Weights of a small contrastive image-text model.
Model: 64-pixel images, encoder arch gmlp, encoder norm layernorm, encoder patch size [4, 4], encoder width 160, text encoder width 128, text encoder layers 8.
Data: trained on views of escape-time and Newton fractals, 72500 training examples, 19.8 epochs.
Rows from block 5 of the image encoder of a small contrastive image-text model, named by matrix and row number. Rows with one number belong to one neuron. Each number is 500 + 25 x the weight over its row's rms, rounded and kept within 0 to 999. All counts start at 0. Numbers have three digits each. After the name is the row's rms in percent of the matrix's.
After each neuron's rows are labels from the 100 images, of 14976, where the neuron reaches its largest size: "top examples" is what is common among them; "place" is the part of the image that holds the peak. Only what is clearly more common there than usual is listed. The data: views of escape-time and Newton fractals. In brackets: how many of the 100.
# u: gMLP up (value half) (encoder.blocks.5.mixer.u.weight, 320x160), inputs 80-159
# v: gMLP up (gate half) (encoder.blocks.5.mixer.v.weight, 320x160), inputs 80-159
# out: gMLP down (encoder.blocks.5.mixer.out.weight, 160x320, transposed), outputs 80-159

u.130 047:492507485508475486538505457487522511493513538486503495490512484488476515536495526481493499494505477530489559497512494515487481510515481494506540472439523495476479556576507484527552518479522466455501473475474509474477469486527529514475439526
v.130 085:513499454497521493496519489495510515480499501490529512485522508485476533575516501491467454515511507530482539520445489508463497545501508500554496457475502496482455534521512450491504496591545467477504517497477557540504490493543519479512466478
out.130 045:491526469503492506474485506446545550552502449511517480472523503504463482477503522461526502510449468456502475503516504518479513507482508506437459487485498469490507541473458558525544498483483541504521483512440527526512494490482518481493514473
top examples: pastel (64)
place: top left (100)

u.20 114:538486537514524473529509474506476445492487517518476539498492529490492547476499528514513482529501463510494465455548519508491466451502552497418493523520474517507503486512540511487491508488483462496475500466550446523472518523491488518506512506
v.20 102:499513454522509472526492494515490513513461489492536529512521507464477510479504543508522538455489497472489454496468490514522498532504534495527486504489492501485491553475494513541553505466503526500471521510515475503497529510441491514478504505
out.20 128:488495516520504469490517505527484473490512502483457505489447525511501474500473450506509479505523496565486497482546512506514500467455489481459452541519489518532510484532510474481484452494522492510501476474529483503508517472507482487534505544
top examples: warm (50); cubic Julia set (34)
place: bottom right (27)

u.227 095:490491507506521478502494515451493476481523508511496517530483534543504489522525477498510501516503487501488528533488512475479502518460546500486498509527515520478523475497473505471508461552518461468506470532546500520485451474489509459517501467
v.227 089:498490477515489518534520501464516472474483509487509511462452529514470489516530489481524535472515491483482523487487480513543533500475484486525495469511506453475525510494460478432482508514527487465542466514494484474518425497435475506523520473
out.227 104:504530484492498491493501484457486539522500533492518525456476447485510503511524526498457491473503481524514515544454535503462514522541456537515546456535486484461509487525484515511574490535528509461441488523479512502479489497481512518492521461
top examples: Newton basins of three roots (29)
place: top left (64)

u.163 035:498502475533491499566476487504494472500550517528469532552538496472507493497540486514476504520495506559510533467497471505445470495541502506485535477483483491486499493572528512496484495517507471471496504493498463449465483475532542494500451507
v.163 081:507494432486505497507511479490505503463508509490515503501516486506482512576523505479473451528526515527483549517446496499485500547500507498562497466486494500473481516548512445500502496563549457473509515492485553518483494469528516486501469478
out.163 030:474491479505524506452464544464512493485499503487508507471462462533538454475496520467472484520461494512489461521506509483468541505505482517490503503484483497495535496511450497501532522518522539498502458496509524499481519490469492475514470472
top examples: pastel (49); Newton basins of three roots (44)
place: top left (100)

u.96 116:508493507498508505498511505476492495518492516452447499501484502536510485525485501445508455511547524465472493476536494524531485481484490537503506497542467517485516476522509516494498513480522492525505448453507463511481471507468480454505501525
v.96 109:471496494464522543484477509509503539493508470458503463498513466503491448558501478509525495480452484461512507520515497518508533557505483510549491506493485518509522486483478462505489473498493537525485530486476539477496501469496491513471483513
out.96 080:454479477498443519441517534505472503488529512501524486491490485511521513499481504496482486491442538499526501446501561506512500483519525497465471508490505471528517529500486539491505454524510490532496475500494479506544492468547469469470473508
top examples: grey (61); burning ship (38)
place: top left (33); middle left (32)

u.274 106:531501446483474490492498490461502497470506552510516524507504448515546507511514531475449534487525526453521503554426503491504488508527525505537524482514490498484490505552505529504506534486552505471496497526498500488509523503480500496485522455
v.274 098:546472504529491509513507443541515508500478494494540517479490533454505521493520500531470513459514506493515495472484500493506480543537495505535512475463492486483485525525525477506511540495501498475489547472488499503525474545519545546500480516
out.274 127:500527459512496496517518509516506523554495434488481472487561509482527572510513510468496506465480480457513431469509491495498498480549508516475511463515476500507485544463496484528495527511496480480486534494498499526532493536504509452510514476
top examples: Julia set (37); dark (35); cubic Julia set (30)
place: top left (55); top right (43)

u.240 082:500445501469540499497515487499491495500529539483530485508529536506548502528502535472507510504484492474493498519485502510498458475514498530522496521490496563476475501533466503509553484475515478475477513475527481480455507504450485508479459483
v.240 092:485515487481466502485499476472484506512513491538490454493529482491478552481517502521494526499489529516532530493442533495477514494559512515498507471496522487501501515483500515496528535478474505532505521514482528482484516485534543522470471432
out.240 108:468518551477482502479479471502491491495474512526467493495452466476472498512506522536530513476481525559501552512473510490476522496523440506523550472503503485526495471504468473514535511462480519535515533503483530471505536488531552548471488505
top examples: pastel (55)
place: top left (54)

u.40 076:495471517481519505515517505504505470472528513482505497502507490540515484528500486448482490510476492460491486516520515494514478468470500495498493518453501536449491475535481480485501480507571479501510470481512529520481477506468517455511464529
v.40 107:506472539513504483464485502549509494531447476505463478519507470487445497525489531505495463516512517482510552506535506526466517511475488493537543522520525505480479531456522478510476536488486523554515495489501570510537524528524514461505469538
out.40 065:525539487516507483513533449491494465462485474513524500514511469478484503499513530489507527465519508493528511456476485523492492516517483488549526514530494509479466516476549452512499544493502480466510529489477536480527500505481592540485487508
top examples: Mandelbrot set (64)
place: top right (42)

u.54 104:524509477530523520528518484494537461491504497476527552468520530489534509507535508505502501513514444507476457526504482483503470501498494503482494480500480522510520489523494464475538498509500441458473483496516463519473495531499517500524514445
v.54 106:547525519499505519502490465521528501515541495498472481521540529518499513509484446501515464526517463542520517484546507492475477492476481477450501517494476511523487538487541525514478499533454459487510516527499521532511497520543510499519512517
out.54 116:525528478467495521491490501464461530503506533512493470543553453494517520501506493497481513484512544482501534526476480468536494517536502498516527444505505493505492512459517534496477520523503481516500522511487493523494485537521483490476512454
top examples: burning ship (30)
place: bottom right (33)

u.66 093:483464500505507484468521521525509493474484473510528496483487528487450525520503531461532497550506510461472487494496515516497496469471517505519495524502519502455504490467482473515511520500474479505533434484497524517492498480465512480519462502
v.66 109:489469507516486474530497465540499491514459499524527527473487530440480527498477523512492493475494527491475506448496500518497525510541497493521509465440512482478485522517489475530532549469502517536503525443475492506517529518510527503498440516
out.66 124:489480540513515507477481475565471463532501502496500510501466485515515473531494472505540484513538473510520503561549509497458504500455453507495501540486486510538532447467486475549509522487456490512508469489531500500462533537495545480493510556
top examples: warm (42); Newton basins of five roots (40); sine Julia set (30)
place: middle right (30)

u.310 111:498481483519541464470529508475483473456473479485474472499483520523498494493527500450503519465525484458550503475511508539496472454494493539488515517490487513491492513459519499498495534510491507520498482511514545501500476529495545472531511506
v.310 091:470545490491490474515494548506464464484500506519490517505478500480477486517482490520527481483484448484471475495546515475534539498487462486497467550511511484541528485491492500500516459519503489504481475487541468540469547467496442503490524499
out.310 079:550455561485536503496487529490540546490502522474507521497517545477493514509502494472455474508478510498462503489475492488474492527469524480504487469458512537430490525543525525468467476538562507482495480479478539553507478503492488453537459491
top examples: warm (49); pastel (46); tricorn (40)
place: top left (41)

u.97 119:522448470533515454468529521488493458436496516495491486495493534517518513493528529465468514512499489459512515503508508510504459463501531537504517527489506522474485508487505512487530511515511490511466460520540512518470472536464510478526496497
v.97 109:483508525481455511490503508488518507543506486499471485508503438480476472475499476511532502484448540495488498550510491496491540536514519461520472489530524482501528483498491504513475507485476537554535485475477516470532517468540499487491498532
out.97 065:499470466490525465474521516422470515483492488521510480502536504491496549455481531488509542519494486494536474460478535527519462481535528508476508509505526512486466501499521545502517502477501487530485510511485512507479496500476493526499504475
top examples: Mandelbrot set (55); cool (47)
place: top left (92)

u.317 116:490482450483501459474532552492501493425472508493514511505518478509504492504491495505464506491490512479484503534448507472530499515503512510554493493502520493485483540460471467474485481538581503472511501546511534532523493516480479489514508445
v.317 099:522490495504481503545514463514512454497501485510513527507497512491536467482531484519513522464501477473490450496521475468525493511494505468498462506493493499518513484499498466468490522467495484460490519487518461471508478525451505523502556515
out.317 127:485517485499501499463485525538517531558496503487489489486518492500518484537459490492472456518484501530483520459487504473511503495507423490529513494482510505523495493534510493536512444519512522534468528471492513497523519458560529519504482525
top examples: cool (35); tricorn (32)
place: top left (87)

u.174 090:525451511554507497525484469524536499488449451493497490477486534469488526453522518512485499458492474487515486432519484519486504485519492516509496521481516493510494504484548515509512500472470519521480528498474525522529514512501496522528466514
v.174 085:515482510526467498534502457530506524515476543495549530473483501479518504511480546518471511499516479500494509499484451493465500502533444483525560485471510490519508517533512514541518545461485522492471518481489502485522543520506537531525466503
out.174 125:489471478493531491512497526468466569489485495463495486477523478530487531493506518470490531454488502526512510481490503513505517473528552534477527470498501507458503526477486546468506491515515506500473487548479507529483484475483437469536501467
top examples: dark (70); Newton basins of five roots (37)
place: top right (36); top left (25)

u.61 088:512505512512527469455504508441474497500487512504456483504469503524491500473522507487480453471525502516516519507483518518484503484491543548487506503494486514459511490481508527487512481539536493515482481536529519539490485502510512461503504467
v.61 072:502526491536487476513528478522498454529499494512514534477462529446484521503515467503526444514503450512475464494533516499515509505461494505466470527529502487510492478513512512515539464527518459476504460446521462557470516498491450466490529525
out.61 073:543503525494504539526470465501507552568506501485568537516529461496515504489534499496479499496486499500491496574486482488481498528520482501501512474521481510482504487490484487490504513521478527448499481491478474460479478514482511501493481469
top examples: tricorn (43)
place: bottom centre (32); bottom right (27)

u.214 093:561495468526552501503507493507498511493514519485502510527516482517551499495484525464459540525545472517507501521484476527486434488500500532503552496509456556458470523522526498523506509507524461466466470524505500481462497552495490508519491494
v.214 077:478480500499494519486486472533502510520469521489519500459478509480466551554525532490494473496501513520491576528490480506439524518515479505538546449482493467506502544508467487517528535515482512518510524490473521494522503495552554509510452465
out.214 084:493489523475477521473503445542534499558533519514474506510522489529516508490504472527499507504524538527500536520500524457482494485501490477493504448486468470538523484535476501537483533452462480514516509485488475470488521521535564499468482532
top examples: dark (65)
place: top left (87)

u.60 118:503421510511527500491485455586511490519459465494531528489489522472477541495548531523507502483494492499528477477527548527502488517520516543498503514468506499490474492464512454496526515468494499493478522483499506497499500543457509514490446517
v.60 107:517515480501497511516485494511519488498521480534515493548539475509529503432529529541509552508519491481516470512464500470507467497517559489470511518536482507516522481474503554480499481465488469461470514559542451444489507521459508526480525473
out.60 167:496495497514477485556516492505468487480508560484520497479474490481473506573462500459507475489500514476484532460533463542530510485539501506532505469467508503501482544531510478498494519519512492529500489436488482529487474474520510486520482499
top examples: Julia set (59); vivid (34)
place: top left (42)

u.155 096:528500513514530510510500487521481456498481516504474519478474480468523533564522530517486469530535473541507537497519499510497463491506513536488531499530479536492465468538551462510498502518517435479452500475532485526498497541514454491500467543
v.155 099:496515503471492515470497467508488488504510514506481481494504517477446538535507501492500477538507506495529595490497514546455515489515492519522537503493498512467490543515521493495495518523487481527524505470482526508492483483546561492495434457
out.155 100:466501537469482472470502495515499492504523555538512513493505531493499544525512499499454471493499533517461567521467542452473509498511464507500504439476479480527511499558437505508530477494530484533509496493486503502474528469542533483502477493
top examples: dark (62)
place: top left (100)

u.217 104:499506497509531470523523484443503460483513487477496506497482536520533475510495478496497511480517475500488478507542503508537476458507467530486509478512505521523516458527486466492545502492505462501473480457519452504455474509478492467518530480
v.217 089:470497500506492480486497491493499506522497511524514487470518478504498541508514539506479480481457484515522517508450554488403513525548490516493522492490509486497504512516485530510559518499462514520468504537498539498478516478527519515488473442
out.217 097:517522517437493509521508461493482513507498510521485472500525464484462543497526508510525530473512480516516535516474477512460487453539483488487538484520502499567484490455492483502509552467466494511518504532479516502463532504484523509509484442
top examples: burning ship (57); pastel (41)
place: bottom right (37)

u.252 118:533468476512533453496525495493499460456495492478481478500521536504489523511533511464469496530519474489518518474504497528508471445488499528504525518486495517489466528488527473476503537520516478514490463486540529545464491512470530475532466492
v.252 149:477486497500490533509484476475518523524495482487530489454479464513499460496513452513511498449481512490512487517502483504556526540537445503532476481497515473512536447504476465488521519459492542520505527473466508446489497486469494555485524490
out.252 092:491457508492525495500498506493443494475503492473486481490496567480498563525510539479539496520495482499516451491528511521478468496497497514481483507470474504531491527491498515533519521513501453508493499468525481562478494524500527494477509559
top examples: tricorn (43)
place: top left (43)

u.77 098:477526450494479507483484550476503514483518518478492466491485496529509480540488477453475457528494515499495512495508502484571521480494454514490492487488505492501501474530476473503508485519566533505524493497494512504478496482488454513488518516
v.77 098:472520465486488496519497520465484499499500516488511511469473444535491469513522485497521508487499500512473498523495510493551520526494494501506465501521497485483525449509462477481528473480525516493512457494509474481449497448414432520488503487
out.77 112:482489472507523493541507482442493493480493478479499528509510459497513479537576521516513538453480506521504474505474494491512485520539545512539502419520490507508512465509477448511529483502540510474466517500520488499478487461473526495473491511
top examples: Julia set (33); grey (33)
place: top left (43)

u.27 036:513445494514464474480492533501517497430437481500513492526475482483520490471477508538511528522499511466503486444489475506535493482493506527481498532530529489474493458498480519507456506498531519483534495591510502481500494513455510501480528528
v.27 074:500498468490521500485523493492515497473490508471514497479518509496503509574519502485474441502510502519494538520468485497477490536493480502541503459485499493489472515502484454488501503586535455477512519514474551534505479509546516481503486474
out.27 030:491557486479488475533510474547480451527481543500499516517505476491535481496461519541497455495488490549476513513530509505508515490505479491496521500509467516513509481468506457491498500521512506488459522457564460488444500487500485518506461489
top examples: tricorn (55)
place: top left (100)

u.187 040:498489508506499475531507481459530508524501527477467544477489514526436505518514499515491484438501513497488524471513519489470530523509484504521505470458474494466498536577504462535514514515481471503478493494526540533528444477493524497479458533
v.187 078:514508436495514499508510481488500513478501513492526521499520490500491516568516502473468452524534513530479554510448484503490506564497501495574503451472473499456477533548500444516492509553558472475516512482479535503479477478511509489501469492
out.187 036:520521491529460516531472494453527522535524506529520497503507485547452488455487528518506535507530473461500510494520475501466482494467510480456529485493483489534498517503474554515477506472431525525540481518468506537532530490447489525477458484
top examples: Newton basins of five roots (38)
place: top left (98)

u.246 109:542453505516509521486510497527526470505503493487487474492463534519510481513509511469446478530495534446523487503515487506499462488483533519478523507515457533438485506536510488463482507469536498483532458492519496466483462511473489497504466540
v.246 110:538481546533512514502468466545545508538467489471457510512501481486468489535487504521472468512529506495499533536525486521465521542470480497539564511523508521478485539468510464503482533519510517508501494499511541510522513554525517486513472522
out.246 101:551517438505523489493530503485517497458499465495544499507531539515506504469488489499477524509503483500529504457492521528554448501499522523502509507484511519455461551481531493459498469558541490471521519522498529504554449525484525515481483459
top examples: Mandelbrot set (63); close-up (51); burning ship (26)
place: bottom right (47)

u.88 093:482463502489495492488504524481504483506471492469503483473494514477483496538494518451527504508485516454471509461517492533519496441488495493538499478457507513500487465528495483523499529460489506521532525455470526507514517496515498516530469496
v.88 086:515492468504519500521481458560485508497499513505545509520524493472512505523485525513464475514525502512509520460484496515534475527535484512535525503436485532453471529536544470530516492496554485495467537461494516504480522499512509525481442545
out.88 098:497493540475491507480524502551498472492536492513511486522492496507513449491476458530516438514488497499497456542523519459520498509467442478532454550479480498542537454509499486510475473499505468469507496486532491512471527494493473475474515545
top examples: Julia set (45)
place: bottom centre (29)

u.133 121:512509505526518471509491508475483460511488521476477539482488522495475523518510516501519531481526447449491493530514526536472515517474488515487489505521488494509508511442504505438532502505491467515475439503540472545472478530468535470515515461
v.133 111:522491535506524497499522457510545492515508435487487470522550510477508490485499482542508518485502496518515489474507500521451492522501520465507481492487518526464475526472547471492463540499447511507501532508492539499533482536524572495497486501
out.133 154:466508530476503512498485478476499485514505532539512509493457477487488494509533516505509532467468531546497535498468526498521505488544474516499518441527490502496496456535475487509533477474538526523521514470489486428475496467512560549462471504
top examples: cool (35); sine Julia set (34)
place: bottom right (45)

u.0 032:498433498451484466468477536489497488512449525522544510512514516505504510512491490474500535481505516427491473462505486498529479482476516474513483500511508510470532486462453516482478497538512508497501533527475484521562451496477453500488518462
v.0 077:493505458484525495493515500490488506459500523486519514494516500494476520587522512483467449525516513529475543522453496501486499539502489498550497437478485490491461534526499452502503502581561463484508510483479553527495496484538524481499453480
out.0 030:502493528486458491505480475495482493499519542502485500513503455531493509547494503510471497504523512480521506559516507509520493499534462518513562520518515516534527480505502510487490494512510471524483481487527450490485526465518456527470489492
top examples: Julia set (43); dark (33)
place: top left (100)

u.32 071:499459548495488461472515525503500464478488521518532479492476495518485513535520509492465458515483528471489550511495542514475512470480518515527523517490507499452510486504508484483499499511563477516520467471504543516488491501480540486514415493
v.32 074:524524473523507509567499463485515456533525497539480540500520495515496480483493450534521512515538455509499475519565491511524501512473505469447483532521499524497516477475511517490487506492483475477501436496544457508469505523438447470511533504
out.32 090:539505490517520485531499490493516487508504465513506520529519489507521489484514481515461487476517465509497466510520506471513475490505480487489504512513485515495488484473528472479485499525486486423485480524536479524492501530458466472495481512
top examples: warm (32)
place: top centre (54)

u.76 079:490480464471525501486487521514461476471527503506481442548515512530491524529487488502502480535541502504539544469523530525525469491473499546520489535494522528497457499492532500471479462519547483524502499479522519546460459472494481461494491503
v.76 073:496483450495507532474506438492491519519499491468516478485514467507494512514550496501505491486496538500564513543461520528480491550515529529494510467473446493452491502479496469512505542503512513502516529513471544461461468515503528512470516511
out.76 068:469478478490511488504493513477474519488473523501512505495460448518498482545533514490492544432490483480520527539476505501464531493525463507538542481490517488506483512487467471529549511522523534494482507547480534454523498491494530519499498474
top examples: warm (53); Mandelbrot set (35)
place: top left (66); bottom left (27)

u.82 062:503512479481519517498555528482500454443522555495431486508512514499515534507524536473477517506521530534497546541452517493474461459492522511536508480517499520498477559533494492477475517538561478465519479529517501485496487507496492487504530468
v.82 087:480480487521489524475495464521514501523479499506510489459488515465482545494522544516502520496476516513526532485469500529457503512533542512470531462492500488487489548479482516518549551474469512531511518515474499458503510527515566538505428474
out.82 090:481494544479529514470505461533503483525501487509479481515511482517512467505514470546547547438495517524521489522484515487490486515514493506512514447500481508535505466492457476547520496444493501510512547524484517472497526519498564537446505531
top examples: Newton basins of three roots (36); vivid (35); Newton basins of five roots (30)
place: top left (100)

u.36 109:512485467517513481491517517468486466461514529506500477521517487562560503473512522491472504522544514492512510516495510508521458472506505525479514502508449503494505472462511530476499496497492476523506451520553467499442490536454512495499482489
v.36 102:473509466461501531480520484535508520485514463509511460481530503482473501542515473511505483517487502535524544509500536500482518530520456508534499482459494488497476520472485417493500515557491470490520539514458569504484482483531527523473473498
out.36 085:494503555465517498494467487516468522530497515493484515520484506503488532552515538482540474489526494525474515506535500490454503499480461518510490501512492488552508448502491500537504527526454501512464503472498481505488504497497500460478521513
top examples: cool (44); Mandelbrot set (34); burning ship (26)
place: top left (89)

u.171 031:516534507471512508480491479469496507505534477457494527456523502511545502492492508453517510469472475507510452508498473501510514519533535496515502460517472483488506511481541489500494501480469523485468500523472448485527463506514437496505530443
v.171 077:492512436478518496499511496487501518485503509499532512508528501495493515559510501491472437527517506538484556522452508487484514553480498499557485472473487499482478510514492451490495483586558469483514513508482546526486481467535507479494490465
out.171 028:481486507500523460520504511471499455456519548482475475500477534489473532540530523483487516500490474487496520493502480497487508461486482483522555486483527497504514501542503552520495482545474450518504506500536509519506473483526493524521482505
top examples: grey (50); Newton basins of five roots (39); sine Julia set (37)
place: bottom left (53); top left (47)

u.112 094:520522488462487494489499518483478490514506527518489514531501498502529548506524548456452518557505534518484513543470513459434485500508536507504505477546475493486469524555504518507503505532529472442501472502496471489493484494490484487475516500
v.112 096:489512468488514510477488501483514510510509497489506459486536480510500501532511470503487494489505493508538562537480518518480502534515470515519549479459499506475505513459500477498503495537505497535490525544482572511499481517546544516483480467
out.112 080:470517488490491520449494513465515522508537493512526465480475522503495496518523498532502516511449518529507527481474538499474491563506550491490465492509499477489502508514477513452521445562499507474483511519486509469525426452513486529439471483
top examples: warm (45)
place: top left (100)

u.220 106:487497477492525462506488515460459486468490541488495507493455498490505504528518522507503508445503498485479517524483495497508505484501464547529515495502487498524515504470456485458563518526508481491493469520539469533463484498466530458513507465
v.220 104:484518476497489499514503519492503468489511490497495505476475494525478464524516457506510478499510485522472484520530500478544524508470466493508471517493516471533533477475473455449516473553535487475510451507512494512487486472484461473516537512
out.220 108:521516450476515490543530508459503489450498475499549535497527513493501520461533530480525543485506478468487452499493485503513492499498479459499509498499456472496505497487520513496486502463479472455484525517501479524485513508452488537505541480
top examples: dark (66); Newton basins of five roots (31)
place: bottom right (27)

u.298 112:496508504504527488468513511504498473508476485472482485452483507496479535546523473424512424499516466464519509488513527512495507475499466539513502519528517508505509491486502460507531521506524481534486482447486533540489474497504517483512530460
v.298 123:500508541513490481510484540520501486532480494493439519535506487500464481515459486506519467509505491485473493528547498496478535528448492476521502532535528501492499510470511515527477495514506508521517473507509522533531533503520468452505536541
out.298 105:533528517484514495561510461508484514500506496524570509511498525486491521504487516488448489499489488497486514448487455516458475512520492474489505486478487532429453544509538478474500500537541513467508512463469551488497474482514527505525436475
top examples: dark (36)
place: bottom centre (29)

u.180 105:521483495497495519503493454530505511530520476524530502517539513482487535481518527529508539488512482476544487492483512514489467503533530465478537496502475507492497534465533525519492533475467463466496522534503482471515512519500558546475498485
v.180 087:548461527510511502496485457567494509524495479516527498499491542458514513484488533537474523485531507497517502464512510504517481511513482503527530485471499514507490521510529478481494532462483480490484544490506480484504489557512528522472465512
out.180 158:498510440486489506536544513490463555449499481480527490490534490493491539529533508459480515473486536463504491450469481493519506502551527503500517453474517481456489569482497512514498526524553478475491505525455514534499473475509465497499500478
top examples: cubic Julia set (46); pastel (33); Julia set (26)
place: middle left (36); top left (32)

u.169 115:515487522505538498460507500496519508491480507444461483463486539512512495517514509442516475447501497494513490540532483547479491480498478537498517482518442486524522461512475484513520519478472506525477483496499497514483477567484522491512528522
v.169 056:506492470513505477480523519453499499475504471497471477497489490530514512486509494490504530471533484514508514473482505527494469447479499500497496501520494484484478469471504532492475517513487480489508460546511496528513474534451519444515515468
out.169 094:487496508483464541503479482475517519538512498523508496508508470531485517492515515503473507510477570512508530490487502468501510503532486471494502466511493476506513528517491507492477492481497524480522500476463485432527523459530518527467442513
top examples: burning ship (38); grey (37)
place: top left (35); bottom right (31)

u.225 081:524517431478528480512529518449492462468517489486474496508498507524549501498495516487505529523524499521487466489496489516537453462496525499479477504510492543508465470532529510481490452481519479478528472520527467483468486501474474476519511511
v.225 079:481488486487490512529473485517469516527475510519519484501484480474469516509508555499526553500484493514498538481492474508495540516526519486551521489485515477483508525481492507526512545445463527519499529493484503480498519472468469542491451504
out.225 097:500490482494522526514474464521533535555489436494503511485526536472472526497498493520556530481506448532477493494523501529452502501483507470479506502475486490546498503489489468518512538457394506524513502502486502491499526508490551489530460491
top examples: cubic Julia set (29)
place: top left (90)

u.183 084:509502464493529501484537560445475487468480506513472489523524483510510505476491532489532524548495495512483482535475498512524470464488508513513500492547500512491469476461522480522477484493487463491526501533517485503469488493445434504501523465
v.183 107:499488461515492509501500476515520528516487482511511483460528510473467530508532499523497536476469500495535528518461514512472519538534532487507519460469511490482499556467489486506537524495486503532485523516489536494510499513524553532491441460
out.183 099:476491519466509506482477481531503505532504476506484489534510530535486498477491457529539519459497492546497524499502504488491519506470506495540459525485515495520512480493475467479505498475478511513504545514513519479525479479465549483481507493
top examples: Newton basins of five roots (47)
place: top left (81)

u.124 116:505487510495528480499489508460495500500497531484469495481506516503496527549546490471458499469508476489498522549477520480465492499507473529513525468479501524499508532478476482475546502542531500509446475526522522536485469509498538469550504442
v.124 125:501483504529479509543479507507514499506475504484517556467460513509480449546479471489519490496498501468453467513552465487565539522460457474524475506487511475508548499513471458464496494495513514477522460448502461493496494481465478505525499532
out.124 116:512536508506490487520501517480480473516507511519493527534510554511483508471493508486516487513513460497475474493544496481480504499448515448464486540524486486514498523488530558498474467523487463455500484515532442563500499492497438479512557512
top examples: dark (37)
place: bottom right (25)

u.231 035:481484549478514525510457519523513508525513488520445543517505499525504514483526502472489543472482549488494468560500502492450507461504548517497519474470522543498521569506493510481468522472502538504519492497499454491499513517468531464504509484
v.231 076:488497455488515496501511497489493513474490519488525502497523497493480520589497513478470456504508510520476540515435491505468500555506485509549504441469486495475461536523482441511511509574553474490520517491480556519486501483528517486493452489
out.231 032:518513488523539530489504517499482474432522521468456469505437500490495486535506473488499538525523482539524513480511474498527494470492489500534507524507489499544474476551540486491491505529472477473523490495515489487468486499459432520508470530
top examples: dark (39); Newton basins of five roots (37)
place: top left (96)